A small multi-label audio tagger, trained from scratch: activation gelu.
Rows from block 6 of a small multi-label audio tagger, named by matrix and row number. Rows with one number belong to one neuron. Each number is 128 + 32 x the weight over its row's rms, rounded and kept within 0 to 255. All counts start at 0. Numbers have three digits each. After the name is the row's rms in percent of the matrix's.
After each neuron's rows are labels from the 100 clips, of 14976, where the neuron reaches its highest value: "top examples" is what is common among them. Only what is clearly more common there than usual is listed. The data: single English command words and digits, spoken by a formant synthesiser in many voices.
# fc1: MLP up (model.blocks.6.mlp.fc1.weight, 768x192), inputs 96-191
# fc2: MLP down (model.blocks.6.mlp.fc2.weight, 192x768, transposed), outputs 96-191

fc1.484 076:141096081114166072124120123137144105112112156110169160117120125132140168176104159053086131147105179105136126162129129111086064099105137145137084158142103079125126177126170112144127134155153126163087187074120166143085204114137123118083126113141073159121140158209134091093145124129122119156
fc2.484 072:115128107162137241115106096066131150097113118136132157118152132120140088110147141129115136122059098107195059070128122086125134200104092120163114137123144131132133135117161115134139213153162119147159126121096123086104066083099134122107125110171110082175144124152100091081112144163125083048
top examples: /p/; /ʊ/; /ʃ/; word: push

fc1.281 119:116132123119114147076153175118105169078106135172113094083101134106126142071168153092072069081148120171146164177084158098150107073075144128178126054113108121092165123099112139037094130072096132132166156147112074120131101121169196177088180128133103139107157090137146162135137107131132104126
fc2.281 126:137097090105119125141099125217115128166128169083139091108090184143122105137125076163181106131109143187072086162137109159104109113167083142170205108151108142091141139158093181087169130144099114062100081109073099075113101110147132149096094164156139103112117171151105146076122159140132180124
top examples: /l/; /ɹ/; /m/; /aɪ/

fc1.646 077:164102116049116176081113144062103156120133130112089178129093122129139086142096067158057176126117133138111104104185162133068096097116095128114125191145119090140179177093139109182124165129130097179148131142155147119127121125086085106099137090168113187152160178084131109092074139053181174145
fc2.646 078:111116123117118148110085081171123099150121110198141113186103149135127160040175159129119158145069113111135158135084123178138102139107142073112156115085096073097091159195128159149122168139107076171143146167120122086146136150154108149118139104123135102120109199149078129168202109060140152080
top examples: /l/; /eɪ/; word: learn

fc1.746 149:080082140132154135054220087110116132146141140093102169094101127097086178125152142110127211148112182073097112181092173166115132132157073132107123108101075103148133076144181169108173114136100117081076138118118145143096085156167114167174169170124144158108129185092128096126072109152177147104
fc2.746 129:105074141145153162128149070104115129144140119107114149120097136138074113135122128096099137096122094122051141191196160091078106134158086135153130161111153070088137130143185181114110091136128121170155148151158155142117140093145169142105191120101142188117044121113077119159084142092168152165
top examples: /w/; /ʌ/; word: one; /ð/

fc1.424 075:128174090111095103121138141166120158124095125094127138098110142191108121121122141129128117103096087112183102192152153115056090158126175099119152149046130168133144165154108143179064113117109103154198146157193094093107111126137134188099135042110146105077140148140106163115133151112116079135
fc2.424 069:146151118104142079171129141128067131063149096121158131145129101122151158172160159045108165131139138164099150146108117110134160081118125146127073133179160130162073162071088131146173115128113099089098046118088136137084110104127067089118101139146117099088142118195196133055101113105125180116
top examples: /ɔ/; /d/; /f/; /w/

fc1.510 092:162187160115154186054122107114063141086105077071080198130158167135114137058163120138142159172067139100086175150118182140135193083135059123160154141119112105128158114095097153162146105103096161127137109141132101097104081122098151117132149113174106094119140172114153142181139099167134163091
fc2.510 081:128196115182159168126124116157143129172088107098144121143143145119127122134115088098145134115104131146115066100121133068136067178058167087106119135099089119116122089092095145121144137133088122138099101137102163096142144186217107111152127112087119113165116142065151149125126152132071091086
top examples: clipping; muffled (low-pass); white noise

fc1.412 107:127155138112165124141165108058220118148086098144091130121153144171079147088173103157085112169132109089126193168107119121135200145144143143098107118152095083142135142092130078128104092146184101161200108178077147131155082154089180182104131165180147194176110105126202144172106121098184118169
fc2.412 092:084170102080114140118166174156113079130121097103150120144117164099114070113181144045161136063125179122153137092075105169159165126108103103125173140108114089133170127088100082095117141166153122120099117099149152124088117155119155123046146135181200076110150107105158169068132147168130145111
top examples: voice: child-like voice; /m/; clipping; /z/

fc1.491 125:146192162119134184174124142132165195137091132100163091184137091129103157132125122117137096136090079111107104174136133087157119098118176153190166177099136131132137143145174102124170097158128128143087135145115130080163095179189118153174094161110145138122150104089108175166218102146125045110
fc2.491 122:120111176124073144166117152146149112141177129114136084084106081140091133117104087155108168134127099147103127138081100092103158155073231131182099124111097132165075149110096103151156155157147133132106137076108135082216101166116128149180154143089086183149068162159125154144158203135148104069
top examples: clipping; /g/; word: go; /d/

fc1.289 087:092153150131115151136147090099092112145151090120094146091127168210115188136100116116092085186152163133101143129150150119125134147127146097135103126159111056153077095099111116114149103163155125142114120123102068146122134103183110110127165084136141175138135216135166096143161148133124127141
fc2.289 083:153118187105173091089107105096134112076084115130110160158132138110172107147154192043097120153146108149165142095065147076129104100137049118150168163143190100169109063154129162111098110153148115149099108136155120147141178144131163123150094132133082133110154106107134107125060082138116172174
top examples: /ɔ/; white noise; /f/

fc1.732 073:180130171075204121111108123137106059175160065175109173162108070138121107115126086194087144094158115128102124062082086121123149128138177140108097171144131141166143161110151099161141120112138144085157137132156169125100172102107126102143145135110131139130127131155153196133128146096175089096
fc2.732 079:114111145151118146123162137237119106159141142139143175069100103133127177121152104133138110112062156161128131123139187090149138110130175151159141132068098094079097076085112111083143093105110139125166093113175138135102115162151128118097127138120157121114161026094113104128146115126150138129
top examples: /k/; /s/; /æ/; word: cancel

fc1.222 079:084098123171132130079121117106081128119104108119142151109152131126118077123162130118092109071158103108152113126121136124124156148172170130166150162083092102105193103107153115130139144192090123155105133111127130074147070118130117133160199088162113130127130120077117133105086129087121138100
fc2.222 071:155192069120152145125168118124102119089107156182144090117089137116119179177148159085112105153188094114103099182112151129158074091069110088109108136176115116145103115109185169138154111112089153161119149142137078078067163053086142148100134098126093178107084156177114145124158092123134124128
top examples: /w/; /n/; /ʌ/; word: one

fc1.350 057:096154117096129107186121092097139132208159140169100111117059141051120167064177076125089074155088180174133119102134107131086128109112141122098135142147097186159143187148119119146155108088103125126117109140147088129085093093165168096160097131148153172145133221102131162115081158125113132141
fc2.350 052:142126113132156182153154128132094131113074104142152124176121197202064129096143146094125129098163099131122089082143171140112207103102109082143120153174176204128111094106156058167083094080145125110145150146113206079129147147090100093112114111129116138126074104115091148125131163129123120103
top examples: clipping; /ɑ/; pink noise; muffled (low-pass)

fc1.279 105:166114126163126185135117162090076152195183101144134132097102096225113138075157139122092103116107086131137155114161166093069181145126112132172127099103145118117141199128155153173068138147124125127120147091156104156134178120105097167060110116100153115136091099128119184161104102116127127129
fc2.279 098:157147107172161085110152107099174098135163117182132160115112092117113082079189075131156105123159116134163153102104131134149107094128137198142128121134132089142093139165090138172133127106174103213061147140124200079162120101120156095158142125099097144145111154134117158122157120129121144109
top examples: white noise; voice: deep voice; /k/; /s/

fc1.432 097:133141095139167078102130118180135163071124082128147086124198130122161140089194119189105133171086135080174089087106159089132190142064104104112119082173110157081176205077081081133103093141161141119112132110116076115144128121077097090082139131088095162166149112156149093113141131134182122081
fc2.432 090:142070095148206152128129085142163134106128135110147125136135118119134133105107151090178141123098166091162189100138143074128162153091140105090163200135071097113143113149138138170099070155140131088161155134142062182141120083118142101136065111136080188136092097169144174085109106180134099140
top examples: /l/; /ə/; /ɑ/; /m/

fc1.531 061:121144111123099142092210163045149168134144096147138146088114144185131079111131090168127135149167164169129144099172101112170127137137131120091197134134158124096098124074120087139133107170157129102122083103186181177133084108150141116155163117132065133110195157103080147118175137072124172084
fc2.531 056:146144111167154123092158126098123148137078125095128122225119102179122166158141091157126156084147103169103105081089085112137109181129161083158145123122023155086178046073117124140093121082118083093148116150128103108200159106179173103128160128127112089142115107110131120144185094092123126161
top examples: /t/; clipping; word: stop; word: timer

fc1.259 119:137100087109196065154168101085117134108125068103086161157120139076087072171104116095174183148103081106084123157124139060144130122113099127136140147165178166131070075106156120107119088091121230109131199087155105138160157152155125113161131159115116135129199158108103099122114135161131143148
fc2.259 131:148118070157080072133083144114128108131157135143129167150155115097130177051108163101183103121091095149141122128177119158091125083111081125148105073124084143149115166141145104121112177122076185121130166121141112060105127165136117138089186120119097142091155097107156093135165121174111164165
top examples: /w/; /n/; /ʌ/; word: one

fc1.525 080:077181164067076171170109234143165153153116144102164139158148129100154159156137121124078129095121148119155103145064114115093138109122134137105103093125079115095134147175098097145104125135121144108150177145101163091143223100157117076124166099182146141163070132148134129087142158139119083110
fc2.525 075:199141108114144140132132106085100088106170102162109171161094117148159082180157133086101116119142133134028121128119160069179139029104140176132155128150160106113127068121105081097171151121149111151160167102129108173156134174103082097109138122171151080064118158144171092171084097116168133116
top examples: white noise; /ɛ/; clipping

fc1.21 061:094069105146167162146160113154143149141190110079176158133144152094110153117187100098095146103095047114102139141161101146143125131134166058120175188124125110086153112110117131111100118177147176135137107168125160084162139138120066097103133043139110121110092151147134163142100079152122159135
fc2.21 058:134133096114115118076161119149128089136089060151105139112144146137137108140089148189139140140058060174170160105122123112110119167146092090082130142101128137140137093081128141088174139139121130112101173147138168111067156051143162105110140239064156118143100135136097130109105118151055158114
top examples: voice: child-like voice; /aɪ/; /m/; word: nine

fc1.637 118:108113122142206131111140116099098119099176102162133152125108111093156113112134137137158191159094158097145128132108136093055137115074151145138142170117132129127120132172128160134139085063130165123145091164118162155163181126102084093099157087187116120109063133119096149160107105134070105091
fc2.637 117:177113132150174177090166136157083132162124112115147174122125070086164099092079144119068101177120137099178143117107138104075137149123150119073105161124083090217138171155170139121110154107109179086118113097143131034122079084124090123160139148114143115128137090116147144151060121151138213133
top examples: reverberation; /t/; /aɪ/

fc1.324 111:098139100108114114121184137143103146150077066106116161145119116122094092144116174167193181173226103084128114136114123135148093126127134122151111147117105141113162175153134094131165135135103135116156100109069096159118149136158123146145114081165112138140113114145062165096125105143095159141
fc2.324 103:088142089104104125129070102131086154185112127132096097187142133180166132156119179086127146107113095145137125089098127100157163132136185088092179151127135149131172172166161062179131127156119187112097164111122120102106096148138081090046131160134107117124153154145147186111094123059105100052
top examples: /l/; /t/; /ɛ/; /f/

fc1.425 076:111075126102141139081149114112138124151174176164092144151169186115082123106146154078136106109127165124143149146184126154094153132138099166061180158073068122138110194116101093155155153124159158128106154207086148117105119132129165124119142099109175159149106158120077110144127152066142076150
fc2.425 071:172146156111086086107108152160152167097142119151124187162197112092126149134130158146129115163139097131125144163174131142174137115141222069151138084102120196164142114106130188178114132150099180089133093134126107155156094115081104148085076106123183040083166154128137118123149166128173152176
top examples: muffled (low-pass); voice: child-like voice; white noise; pink noise

fc1.591 082:140182105079130170138112118124110172058043122093152121117098054108112134091071150126116155157137155163145101198131128134117130125086119188151153122170093104111135111139067107158156131103130182125195159159085104125205067112116113146184110075138156203155092176096115133138140090104125157128
fc2.591 085:151114066156123106147167094111145111100116114167067145135137093107143088168094136194095110119149141105115140152159127107110152115118133089148085149176169167145156115162087085106146160145182078110166181136146122075162105143161154173105116114112054113127093076146159119090087100128146137139
top examples: /l/; /k/; /ə/; /æ/

fc1.577 096:118179157153063098110114158135097112164145153142164151114131088156167140097132157167073174151149058153121093103101090145110139045166105138127134140123124156120155090132139168070096087082148137175014098156210112128112129103185173134087145082168191156105143118168103136075177105100143082151
fc2.577 085:148106180116116142115163123161142144144121130089074119136077089096113115128127184112121146155186069120106142087148063144163156130089149177136066166057131133162103103164129100181132101150142105148112108065160105144110136129117123093069105101179092101055152143176151157144115162128090126140
top examples: /ɔ/; /ɹ/; /f/; word: four

fc1.237 079:171084137169072164152143133119126163121150094109186177085147074142090088124204106141145140154143160132138118170089158155106137118112113151097123163149080116118168138083146126153127097114164097155149052057116154112105162167221124173098054142120109178134127112123105090154126142162154123149
fc2.237 071:141134137134112115117102164186122092119126069167160121083078093122190122129130121064130137142132117152067116126129084107057103117135147096151124094151103159141164105081135115144140154164074136187140131097155172150085122130083177198106186099146130061132128129151144146202147178146167104113
top examples: /t/; /s/; /ɑ/; /p/

fc1.421 103:145125132099191064144119147184104123133085172133118087149192115157094134166138126060094099107054106137100067178130146116086099181173127141109184102099056135160174099125121136110164083130163076108073079156066117146145126088166157128111131071192127071159164108148086135148096073164145191102
fc2.421 100:132193113063124111150184140106120075088075109073195127127127154111091125099190098131128135134120125149180154102117111131149143079117079091110135138067109131151099116166160146092102160132164145180141101083075148091087123123127140160134127166089197134172142094131091116180147107147131091114
top examples: clipping; reverberation; muffled (low-pass)

fc1.328 093:092118104167124118121137166168122114139177110173151183146114110109141053070125169124132136093106157124052095124149116113145121123127191146127126145143100116200109142156124085159139148135162107143128138121111119147098111142110147093089118116117159125099129105137102178125142096152060140122
fc2.328 094:141151108134186141062122085145168100091112163063151089118105037093174143143188142145091105097117172168155083152116185130079103145143154131150157114152182062175111133133117133117172118105137146142167125113144141094136109105158137146137189120134079102137104059111183085134147150105117157174
top examples: white noise; /p/; /t/

fc1.17 121:110170136135098169117106171118110101132126090154107167097122132134089108147121134157048108120167153127088110191108219165098083143134104133144143075112040111105172140136139147113091189135111069117150128141153099113135141160121152179070102105154102183115138162042137101162119182120077158067
fc2.17 116:083161093165127095085086167129123106061128172103191070106110123142102106110079134132175175137084131128182136133098131110126177095195156096172164107127167106167178153121113120176132122115129104081137131126152132112106161151177162187074154154077091072171108189102053193100127153177083106129
top examples: /l/; /eɪ/; word: play; word: close

fc1.568 084:165111187161124150138154102080139124132114109185158079104148153061169138142115126134140129146113111085144116159119074101102085141143168169134196149185124116108156177134107138144141111117172135150064198157144116125157129148160148081126110054141120155129101123080173142178078090091150104184
fc2.568 087:149098108102149123214135098123147090137098108188112109147120135165144119172081177174155152157179145075111104110176191130066137105112139106132136147175101148148135177133138113206146150092172080039148180129098096087123129154106117156117184149128102067095134153164131120094105074103148102128
top examples: /k/; /l/; /z/; /oʊ/

fc1.714 114:111087127133160100174155087111140174175168149124173113088079147088144126127142113144138143139110157064113111114143162110176139181096135099124074064161106090108106125127075151174114144102133155120134128149115091154137070147158109221124099115120110079162059137130178119167106146060120143088
fc2.714 098:136125147129116170143118072173108101101080104079142099136179092050168097180175097117138115130159059137114149103178085182079122126099108125148125115144174095163138167078112080145058131152163098177178162165141161120150138105107156099145058134187122077103105161105159104074161113090098107120
top examples: voice: child-like voice; quiet level; /aɪ/

fc1.50 094:120137083102146134156143121102143105144125149107146138199152165118069137159103112107126131168175113127104108177176137143105181105143099158084094078121138105150220167103110109056163122161119174091112036130169099209137105121154104139125167099078158101145095154116124122116169161080146113093
fc2.50 101:105175147118117139114154144138108126155094137138146179142131128135136110146146147162179137136156158095161125181167096072155125142142071147146143097103148141124165136158103170156120121160110067133180174122143195061130154113081140146102085102124130186166129111159133158073138146110147152146
top examples: /k/; /s/; white noise; pink noise

fc1.16 112:151139128136187130114180128069164151183113177134096108124147112123201186111148108127122083091063101089145111134160202116125165083075050127102100116101128138146095086167104148117158151149110080103165233114134141151132161137111110103113136112109136115135147087075175148149098123154120094108
fc2.16 129:124128086083128119168116112143077116102160130080103088106164160130146158169063168113098117139112126101105160153110103153130138150139106072160149175098123102172130109142099172126108126177052137135136088142130152127151173158119131109169158145104096105119153156138116125155119109188108070187
top examples: voice: child-like voice; /b/; /æ/; word: back

fc1.83 051:126171115186109127123128057113097166180127120132116061081159168068182158061124080151170137083133107158116081194086125147134187158126152140151208110150116108143144136158108133163124050145079177162162129076169089136130099144135099137128127118127157130117090103131133124098125093134139116127
fc2.83 048:124097120086112110133114126106092150123137167095084148108076142167139223165133198093145135167016147111119134117121113089145114173098113084136133116162146201085142115145105146103166140142110147128143057166112171160086213111088132107151128110180093106140164124132112136155135050137114108087
top examples: clipping; /ɑ/; /m/

fc1.174 097:080151102115133081145137092093142129117137132149121099101094122146144133119105030133186171099104142132126114098056138164129100119089065096137149077117149079088140189132049160121105169131139098177175157081160134115158084175140160164135136134137133070052122095128133135097145187136102099134
fc2.174 095:160127119026102146123110172074157128193119165177117180083134152128127087171064122140106089107140136153083188133052128177107100093149165166122120146101085101087135087113076126168098148098175093102127140168082083124126165179149132124097116148113120072131108113090134124140159117180139201116
top examples: white noise; voice: deep voice

fc1.269 107:097175058138112119090157102109112121114142044127091112131089126106119146167109036169138096093093135080113141193148091136185104095118120160113129101154117130132098106153161158150111097160091162130185094200126193123149116151109129133145094107176141136231068164103173151071054110138160174174
fc2.269 097:114135117197146155060127139121104103054154096135073125146075126101131109164204106135121142084053120130149130152189126124170160164120166158113133138101104152120135114147146143106045114140153174127136166107144124099104105125124132135119115125154154114116147105065180191112155121115150159177
top examples: muffled (low-pass); /f/

fc1.175 083:104134113142165147073114158139143101097138099152152124136105161082181129114141105120061130194120134111084152133198165134094121142079115179071104146206160119153131154123170180175099112128143121180147165130093195072087091153091084204158143060149088120135096129137113175066136142139103116166
fc2.175 087:128118127149063200125098113137109084115127122183136163140085079084107149145118114153142152172097104098163086176134135072222155156097158206124156098160130093122124149099124143096111083142135138059142154074139129106095111099089164081118154129177118123128160140139119179104105110094180116099
top examples: /t/; voice: child-like voice; thin (high-pass); /eɪ/

fc1.661 089:100104104102149103175106099111126092140159129117080093181139125140161084084144105202125090122131079110157152132178157159122154136116115095131148197128150136137187147161156065123154102130085136144170131124096179100164121160180139151119110129162148093123101193103108121139157160113114120164
fc2.661 082:141110144108146150101136160112146130102121163182186132120084088128155161124105177088158122134093133133113168085064063115146119101119093124158117126127169104155138078122126127133137143142128086162109163123149161057127169147095157138078166123107118165171148094146166127121095149184098122182
top examples: voice: child-like voice; /ɹ/; /i/; /θ/

fc1.304 131:122146110096208140123095152146147158088141104109092172089116095133088008142109117133139066137145168115124079123122159186115129139185094095110162150131159073098152128117168135099145152134102128145124111102112154114139092116141100170130144093140159151128084099102100147110103128175146143122
fc2.304 140:143109113147125093145045196165096104127151080135116077164168116139083196119141175119139183063129163157105124124084172131139150167129132088061106114101122121124126149188139094134113132179132117133117122106107166164172162227142132132111135093152114223148161120195085116149106092117137164089
top examples: clipping; rumble; /ə/

fc1.52 116:130134144162099103119083122095116141085106080103155119088097143153148148116133163135074151156110136112132124118134115089155118138158148136141089068130089181144124104118087127122077083161167145118078170149151039120154140134218095114170072166089138152158172134131129123166105046121161097116
fc2.52 118:131134152110088126147162145146097145108107117132143182106150130119114124072137140108109105138122181113156127147063038176125139120121059117160119109135121150154125075133132093115113150105183143116174086094161131097111146105145088104102136162050175136132139096166107051124107115150105158178
top examples: /ɔ/; /f/; word: off; word: pause

fc1.217 105:142099130122090150180074130095137194131184112117150127101146157145159161152068108110087140169165126080140180171123114176157151127113138140095161119135132099137090155164115134109091141100073068105131117133100125173097110128152121177104112142183087138118190107122145059090119164080138125214
fc2.217 104:149105120113140124148111159109105069143112102145101183097144111078110168225074157164130114113143063131153120148120152112108085096119138102123168122143172112132108114092180131140145174081134158115109111139129174118095175139118140113140097114140103113173123047168106138123201139144120151109
top examples: white noise; /oʊ/; /z/; /ɪ/

fc1.505 073:126130122129151124175066110085147154089152121166154177105097097119147140155168109172088111143121084093136121087171135145061155162122164157092133184151088123114115164154119084078190176155102127186142130095053138212116142115120113085160111137123174130147133158122092167134130140093145187074
fc2.505 081:132135151150080117120143151132111130150156120117070086076144165142145101137090084109122137117103113102103152108124133144137136135078156141128113065086118117241123139131122134065135067130126110078170105167139071138159112156168079125107095169111070167195104164171136126158146138125157071138
top examples: reverberation; voice: child-like voice; /ɔ/; /f/

fc1.352 104:108099074142130085131108048109125150114156058125108135094104123175145094133121095130135094173079154144107152150114159161170133211158109109107132103138123143123154110105140158158141150165057148113168064152154150161089095131137078158106115112140144130136114089150127089125216088157161177157
fc2.352 106:180120151114126123167149113127132128154064136165158109095119160039110084143157179038072067157146165143149160136099123129095126150108182121055117145166131183120149125115161141112159111125162104105137099112131137120150134095132131160180185101137113139132133186142131101147134177138125179164
top examples: muffled (low-pass); white noise; /s/; thin (high-pass)

fc1.435 085:095166104137154142115139150193183200080148134142088120176128149125120111137130157190097140163133138109092102144126111051098116160104123198081141157149149113169177106111109158122159144126084116149104120147183094107190155118121146086148171100174155190127092207122170122113074132088095137100
fc2.435 080:177089106094121123067129154146117129126149111161141075166099117074155153087058129140084165172130122107119078119128112121102175153172137114137110139086139122190116135169147130132130101167111169121079115131163202082147083125126120109088129190177097110167109112156140108145110157136121115133
top examples: muffled (low-pass); /k/; clipping; /ə/

fc1.2 076:111135143103159167087161147096082132160150153138127160145165165091106156161135092155094118140139095144086112118191104149125089141160070173087156081142180105155117134131180132139105111146145149118175150130141118205160082175155109142160139124106166088173099099114128136106118166139151083111
fc2.2 088:137107129131055172102099109166081130134157167149110081204103120127123118137099083144176095145171144138161146104147092070152139168206097183158120091138160170156113139086139178133150099112140142140181098112090155098101181120089173072050115196088145104171155190162195161079129158110115117119
top examples: /t/; /p/; /i/; /ɪ/

fc1.78 102:150132091104056111113114121132104151173178119137147118198103097098114059104150062097095095149123083068136195145154162085103144131146077064156139095125150168140104134140143108090134168054092122114136086156178150110139189116156144148099142078177144116149133118100167103108198154113115162134
fc2.78 100:185128169173101081150081162137151114148132062136156141188150137138162114106073144116122175096139119162127099118158143066115088115111130096222099185112146114140133131182097138095141156144079170108141141159150134175125100128123082149118178110155075099052108083148128085115153136126152154144
top examples: reverberation; /oʊ/; thin (high-pass); /ə/

fc1.608 069:151071104148191135096120173175135112119105141112134160105123157109197108199173155176102123157105128180110160147157141124160130158113085168126145114130098136075123147175137181151131150152193136219170115151094179104135161122109141125103124198106157112120111117081158118100136084145194129090
fc2.608 068:167087136135111158077169123131117146112124188159147096111112148123111108168132145161053101125131092099181068123155123138127123121118198068148132086169150117048114080139128077125103163127120140126134150099153083144156148075213110145134155119112098102176182183169071127147156185052149154135
top examples: /t/; rumble; /eɪ/; clipping

fc1.40 074:078160081155133201093133142104121146129095154138074135087097119099140172148161159099128121165147155104102180140141146128125156139116112161137138196118121153169108088148156106190116119091116153125155140214118073180135117094136067102116105061134144060053165161070141158105127142171169157103
fc2.40 074:162173111158069095082189146094131141134112118152130135082168114069121095114116166169165053121120144131125076154153145093162113130166161210129130121135161164133116195104091132150154116058126089177115109118162100118115106126170106098151098131129186077126136164160090183187076195107149111194
top examples: muffled (low-pass); white noise

fc1.623 105:134156058177126138104132110113122130096154107094090079139115096108159109155113145156127186151045147132107078143077113125158143119154157116100116151164093123092142210149095196138169125150112113126118182103148076098153105142168163130136164128135130164110178118170117143172111092215141100148
fc2.623 106:139100115138078109181159171106135125160106186112126142097172249140134161110085134106144127158078093168115169172181093046141113129102165153113099104148180146131123185156128121135150172096140167083179157146124065129155107149163117097150102112130112101102084087099090096106160132130077087169
top examples: /l/; /h/; /ɛ/; /p/

fc1.300 094:111140124134156203139158109089104073102103039159118142128092086121108090083138113095124155141136084128145125160104117121144091085073166136134131115149157159084137095114119149149150136130211112179073129174169149085100126158114127191131067068133134129155132103116141097117117104117166146104
fc2.300 083:105125071166148125060099120199100057089142147135184151113136098182129136200164104119172215146058144147115123103149140153111171117083063185116119120088116169088087102126118138123058131158155176110148109142126091182179161135146083160144117069145132110136153131156103200199114186111099123114
top examples: /t/; thin (high-pass); muffled (low-pass); /eɪ/

fc1.444 116:108116153191114129123128131163143072155165144100166150118153098116125105061070213162033203080156174089124117129123147140144084101148129128143065140119153088171145139122092121122151113120181094145108136124201132127150168081111145110115082100156119132137120163148117146137135178160101172117
fc2.444 108:121179154148126167060111164132135100131169111126202110149131073101076146132175135108082165095109163125153080153150139183089174150185114109114132043178126184090130067144196120091115138104146115094145131084162117127133069138097170143136127180121101101097096170116144098152151118110134106118
top examples: /p/; /ʃ/; /ʊ/; word: push

fc1.607 119:118117131137154149100131172108129148110101127097115109088111141097156133070075061180144106082097121181167168189098134117171084171126110120150117167121141137144118172150111159170102108156123129130130161127064138132108160115106100170154111134116122091127120151096157201139135112170105118199
fc2.607 121:139084156090100150142133093125135113139167198075161144106170106080165181121101194076120158184129082131108186164124167143117182072075103126095157195094120147100100149122165156166167071142140121120119128099092115131113215104137138124213117122130119048108170137119087130110117170209099128101
top examples: clipping; /ɑ/; /m/; /aɪ/

fc1.639 133:114158115141081139127095095132092208123103129084116041185115163189101125164100127177114100171041116103116142090132127155118124134097081109114168120138085185101152111106151130127135162131155079142115162134093115128095090092231147118180119104076144139177152136085103176123140165158099181128
fc2.639 130:180116133146102080222133147144122135051128146150114120105147118123106077099151174178151171133115132167121175138175079107133149070175129094133065091142178136117148148179091150144096148115086144143104127115119140129171101117171151108142179122198094091114158091125116088102124128126116123137
top examples: white noise; voice: child-like voice; pink noise; /ɝ/

fc1.364 113:112091105068129137121196088091128134131107136110132127152108086111150114056110105089115150065091123128155191142165115198151165133107154100152112146134141097084133113112108155161160090149074113152140157173131137086167084095138173125110119174131113107077141153107090138194129126138119093147
fc2.364 125:102100065040142097109112090128133135131125123066155177120126142144158205126123129113121107062138177082133193139082111130129153135155116112098105078117151104124149116145118155088134086134107124112098149095103092182140179095089150113149156187157137135136164142125168189123103120206121085109
top examples: voice: child-like voice; /m/; /ɑ/; /v/

fc1.67 099:125078148126060138069167143071116127149131105157185102044101110199109102104128146195139162162156112126129101110167119153079117118114135127158173113121153128125082116110136131105116047100132093163117128139127138118129150126116099070118136117048137170146177170162133083123170118111177160086
fc2.67 091:147121151151136143157158158117130183136096117123139142101089125065111055122158079098110126149105161142189148104139070117141153165075118106149114138130146086171125116092146157141056134113144183131109151128111177114094173117111066082201122158057169099059192125201097075197113140112105132132
top examples: /ɔ/; voice: deep voice; /k/; word: call

fc1.599 121:150166134073117122166159080118178184120072182120080148156072158175183153116178043086119152120143150088176158106125121133081103136125171156111143166107160119117110205122133123133154102091117112084121151140188093127159122116121118094171097089125068156188108109090049073156114109119129084186
fc2.599 130:171121116104121121157190128125103100129205090128131138090133118164175139122115164118094151116060139112100085133094102080162139170106128117108123186080086135134134105138175066187086109131166180069162165095108100085101151110117171139147045121157099147120124092104169149144148153113157056096
top examples: /k/; /æ/; /b/; word: back

fc1.720 098:143046139188204131086155098093074111194168185150096097129160138096215149177146122146155159138092155115087085118120132122090097134108129105098162133094073089069106160188124107102127128083108164076144195106108109136101119090147117149114147128116142060133113169124116171130137151121156120119
fc2.720 110:085069155120143151120092165122101090129186070140101182112160125131084079127148100092131146129104135076173137141182180124156150057101171089151148099072168112128141119120103140106088123105165173107160139133118154161118130105094060111129101157160130105129115177145151106166115121132114134085
top examples: /p/; /eɪ/; /l/; word: play

fc1.600 121:155100095220144170094123139139114104119168091170116144145117163085103095214186077178098146081112091067105136189190116143161164112057096167098130112134116082158155084128134112141095155116133152159163111141141133102085098138107110102123087108119187145134156111092216117146111141108171124130
fc2.600 117:118139094176146145133103115147090107117146125127140118100095122153126112141156125104117203145060127163062130153157140124164130163149178163146084095069128096142182149093184134131096079158127181143184108030103124157119168156118097159132093031127143159150136152122146162140124109132129117187
top examples: /t/; rumble; /ɹ/; thin (high-pass)

fc1.167 120:181099127129160097214170115057098131121109090172149083169136121051175108104134122117075164172165101170135162101073097137118115096082163077139175109144151132189173152116088135112110084074142076070124173140149129069168165095106095181109163104071163148134121190103157127121109135090128179105
fc2.167 112:113121069145152121162134123174112177095195175085167157138091087123119121125133133105155094139066129178141151157121097095141123105133115148105134114160180107127180122186161155125141144079163155147144113140109123133085114185096194136144092125149073125063111115177063156086135135143173144107
top examples: muffled (low-pass); voice: child-like voice; rumble

fc1.44 121:108128131171184144089116127152157162163141173129159052174143131099106156164152154103148112109128090117101153115118119145129172160108151104144168119174131140157166105143167116136131112109109141158115095147176143206118046182139101166121128142114148096082131080158105147147161162110168086142
fc2.44 122:127133154098185144135131145144164074090114139128157104129113153032094128161147115111070109149100090138154092152137152078203078094136085123176149043131159057114162230118176106121136094172108150149155070133208133163130069114118123122130085158128092136140113180129135113121156172088150112160
top examples: voice: child-like voice; /s/; thin (high-pass); /æ/